{"horizontal_flip": true, "cutout": 0.25, "activation": "gelu", "loss": "l1", "shampoo_beta": 0.95, "adamw_lr_other_params": 0.0021, "epochs": 12.7}
Rows from block 6 of a small model that predicts height in the pile at each pixel, named by matrix and row number. Rows with one number belong to one channel. Each number is 200 + 20 x the weight over its row's rms, rounded and kept within 0 to 999. All counts start at 0.
After each channel's rows are labels from the 100 images, of 14848, where the channel reaches its highest value: "strongest on" is what is common among them. Only what is clearly more common there than usual is listed. The data: dead-leaves pictures: piles of overlapping shapes.
# convs0: first 3x3 conv (model.mid.0.convs.0.weight, 96x96x3x3, each kernel summed), inputs 0-95
# convs1: second 3x3 conv (model.mid.0.convs.1.weight, 96x96x3x3, transposed, each kernel summed), outputs 0-95

convs0.70,177,188,208,201,189,244,228,187,221,187,187,205,211,194,197,212,175,163,205,230,185,221,164,204,223,189,182,184,244,188,212,164,196,164,202,147,174,225,207,215,186,205,182,226,224,228,224,194,204,193,184,181,193,218,152,191,196,172,172,220,186,184,203,197,206,202,200,187,197,208,232,177,178,235,200,213,205,203,176,200,210,213,217,230,199,170,177,179,180,214,205,216,218,198,203,217
convs1.70,187,177,207,183,216,217,202,191,225,173,204,202,183,221,201,166,183,201,217,201,193,158,226,205,215,267,227,199,207,216,201,199,195,194,209,215,195,203,222,226,186,192,195,197,215,208,189,204,182,196,205,207,235,184,207,188,220,247,228,232,220,219,211,207,243,226,214,211,201,183,220,165,187,185,178,213,181,186,179,215,197,192,174,218,252,200,220,178,242,196,216,217,210,184,220,204
strongest on: mixed sizes; circle

convs0.16,179,209,166,180,176,194,214,188,154,192,192,187,212,182,184,187,166,199,178,169,163,176,242,171,187,248,219,185,190,192,206,202,195,196,244,202,184,190,189,194,189,173,185,207,179,181,218,176,213,210,190,200,181,207,232,195,193,229,187,204,217,205,200,219,203,218,205,206,201,230,227,173,175,186,183,181,195,177,192,189,179,166,177,177,205,204,186,227,222,180,193,234,183,201,168,228
convs1.16,197,186,188,207,184,207,170,199,200,197,188,215,198,203,208,182,203,197,207,228,207,213,203,197,177,264,223,200,208,240,221,187,202,218,211,238,219,210,198,194,213,198,176,210,193,205,185,203,200,233,202,212,228,198,227,215,213,228,216,213,219,220,191,176,209,267,222,234,209,227,255,214,191,214,161,230,190,208,175,212,205,196,221,204,209,216,213,217,220,211,229,198,223,222,205,223
strongest on: small pieces; circle

convs0.30,211,196,210,181,202,176,224,186,213,194,203,230,219,191,173,207,170,162,178,188,168,172,187,213,172,173,187,203,199,187,182,178,195,193,201,172,190,214,224,202,211,242,185,221,214,184,189,210,174,199,228,209,185,162,183,202,215,215,190,185,184,186,166,171,169,175,188,178,216,220,178,172,190,197,199,203,185,195,195,206,199,186,191,201,172,193,163,192,177,265,210,180,160,191,214,180
convs1.30,203,186,201,147,174,219,201,186,182,183,184,192,213,206,218,233,198,194,208,198,211,216,184,245,221,189,189,229,225,179,203,173,195,228,214,207,206,235,187,195,197,158,273,167,217,241,207,199,227,185,218,202,185,193,191,223,228,185,185,197,228,190,215,218,219,198,206,202,191,208,208,219,189,205,214,223,201,212,194,207,227,241,193,204,202,203,181,194,188,213,229,187,178,172,217,209
strongest on: large pieces; ring

convs0.28,233,167,204,231,194,195,156,190,176,199,211,220,173,171,212,180,197,205,187,198,180,186,178,189,184,187,161,183,193,247,190,205,171,194,191,231,199,173,179,195,206,185,203,165,177,189,177,206,203,231,230,251,194,193,190,211,227,196,201,186,195,194,198,183,184,174,181,194,160,165,170,169,177,213,169,170,199,211,185,192,184,195,181,200,215,202,215,174,178,184,197,190,203,204,200,182
convs1.28,191,198,197,245,207,203,221,164,198,178,208,225,181,189,193,222,208,208,205,153,208,205,203,203,189,169,186,201,191,185,187,157,227,185,163,194,195,195,211,201,184,176,168,177,178,216,204,211,205,170,187,200,223,173,194,194,180,171,189,194,201,199,187,169,201,155,212,206,192,179,207,189,190,213,226,184,206,158,224,187,229,209,224,201,205,203,200,197,197,144,158,193,228,187,164,209
strongest on: large pieces

convs0.52,205,188,211,228,231,208,205,171,217,207,209,201,181,234,222,227,228,212,192,235,238,215,152,232,194,165,191,197,192,196,207,210,178,205,177,199,219,202,196,213,189,238,210,184,215,208,178,213,204,201,201,186,192,191,187,200,190,157,205,178,175,177,204,198,207,185,178,218,197,173,184,208,232,203,213,232,203,224,201,202,209,229,250,219,198,202,193,182,177,212,215,150,201,198,237,171
convs1.52,218,181,202,220,182,165,234,179,182,230,194,200,162,197,203,227,167,213,210,180,201,219,245,209,212,209,238,216,223,211,181,180,212,167,166,186,215,220,196,190,178,169,215,179,203,218,191,215,198,180,167,232,215,170,206,211,187,237,223,201,228,202,207,213,221,177,208,185,183,183,206,199,217,191,188,171,168,211,198,215,175,179,182,196,202,214,187,166,193,162,189,211,191,222,190,180
strongest on: mixed sizes

convs0.45,248,196,214,223,193,220,209,222,257,201,221,228,234,207,219,211,215,198,208,214,178,205,215,194,223,165,183,197,200,198,201,222,213,191,193,228,216,179,187,220,208,172,227,188,189,202,176,222,197,215,206,194,195,253,191,230,169,167,202,205,191,224,216,205,182,194,203,194,209,213,204,171,200,170,210,215,195,212,197,186,212,228,222,216,193,179,164,195,204,206,220,170,182,206,143,177
convs1.45,195,203,224,214,213,183,248,149,190,173,184,191,190,207,224,210,174,210,198,157,218,196,227,193,219,198,224,208,203,205,207,223,216,189,177,203,197,203,256,192,169,183,198,194,219,216,219,230,218,173,186,219,191,177,202,178,197,224,192,194,215,175,203,236,211,189,236,201,187,213,222,203,219,191,202,162,175,220,233,213,216,167,184,208,216,221,225,183,199,201,201,202,208,191,184,157
strongest on: small pieces

convs0.13,185,224,178,177,178,176,172,161,159,164,188,193,197,152,206,189,155,199,173,165,197,196,219,164,184,214,219,218,211,197,197,183,200,232,245,211,202,184,202,175,197,202,206,200,184,189,212,189,206,216,189,184,198,190,224,219,192,223,205,203,216,217,208,227,202,211,200,205,198,221,213,207,161,156,170,174,177,174,203,185,207,161,177,182,208,213,188,224,213,182,191,194,186,185,189,217
convs1.13,195,197,188,201,182,216,179,191,195,189,175,208,210,204,182,186,191,195,193,249,196,206,185,188,187,259,217,185,197,214,214,194,188,228,197,243,211,195,206,198,193,187,163,208,193,215,219,202,191,199,186,214,217,201,217,231,214,246,227,200,205,215,224,197,200,270,213,224,229,224,246,179,205,211,141,216,191,214,192,207,203,186,207,188,218,224,220,215,216,221,217,200,214,210,197,205
strongest on: small pieces

convs0.20,182,252,208,178,177,179,203,186,177,197,187,197,181,172,191,199,192,190,198,169,182,188,240,198,192,241,206,206,188,178,205,211,190,203,237,181,178,191,190,179,170,185,199,235,178,163,213,171,193,190,173,200,179,172,233,184,193,223,167,196,221,176,202,203,193,205,182,193,207,245,230,172,181,196,195,199,190,186,191,194,159,175,201,177,182,220,194,211,208,183,189,218,198,194,164,229
convs1.20,199,202,194,196,167,209,189,215,200,181,184,223,205,183,215,178,194,193,193,238,211,226,198,202,196,256,197,181,195,248,234,221,175,203,224,252,219,208,207,191,202,184,185,233,197,197,196,201,218,219,193,204,201,215,219,218,214,237,205,215,208,209,208,164,205,262,211,217,200,225,239,194,207,199,157,228,164,217,188,203,198,197,223,185,216,208,224,213,210,193,206,205,225,203,201,214
strongest on: small pieces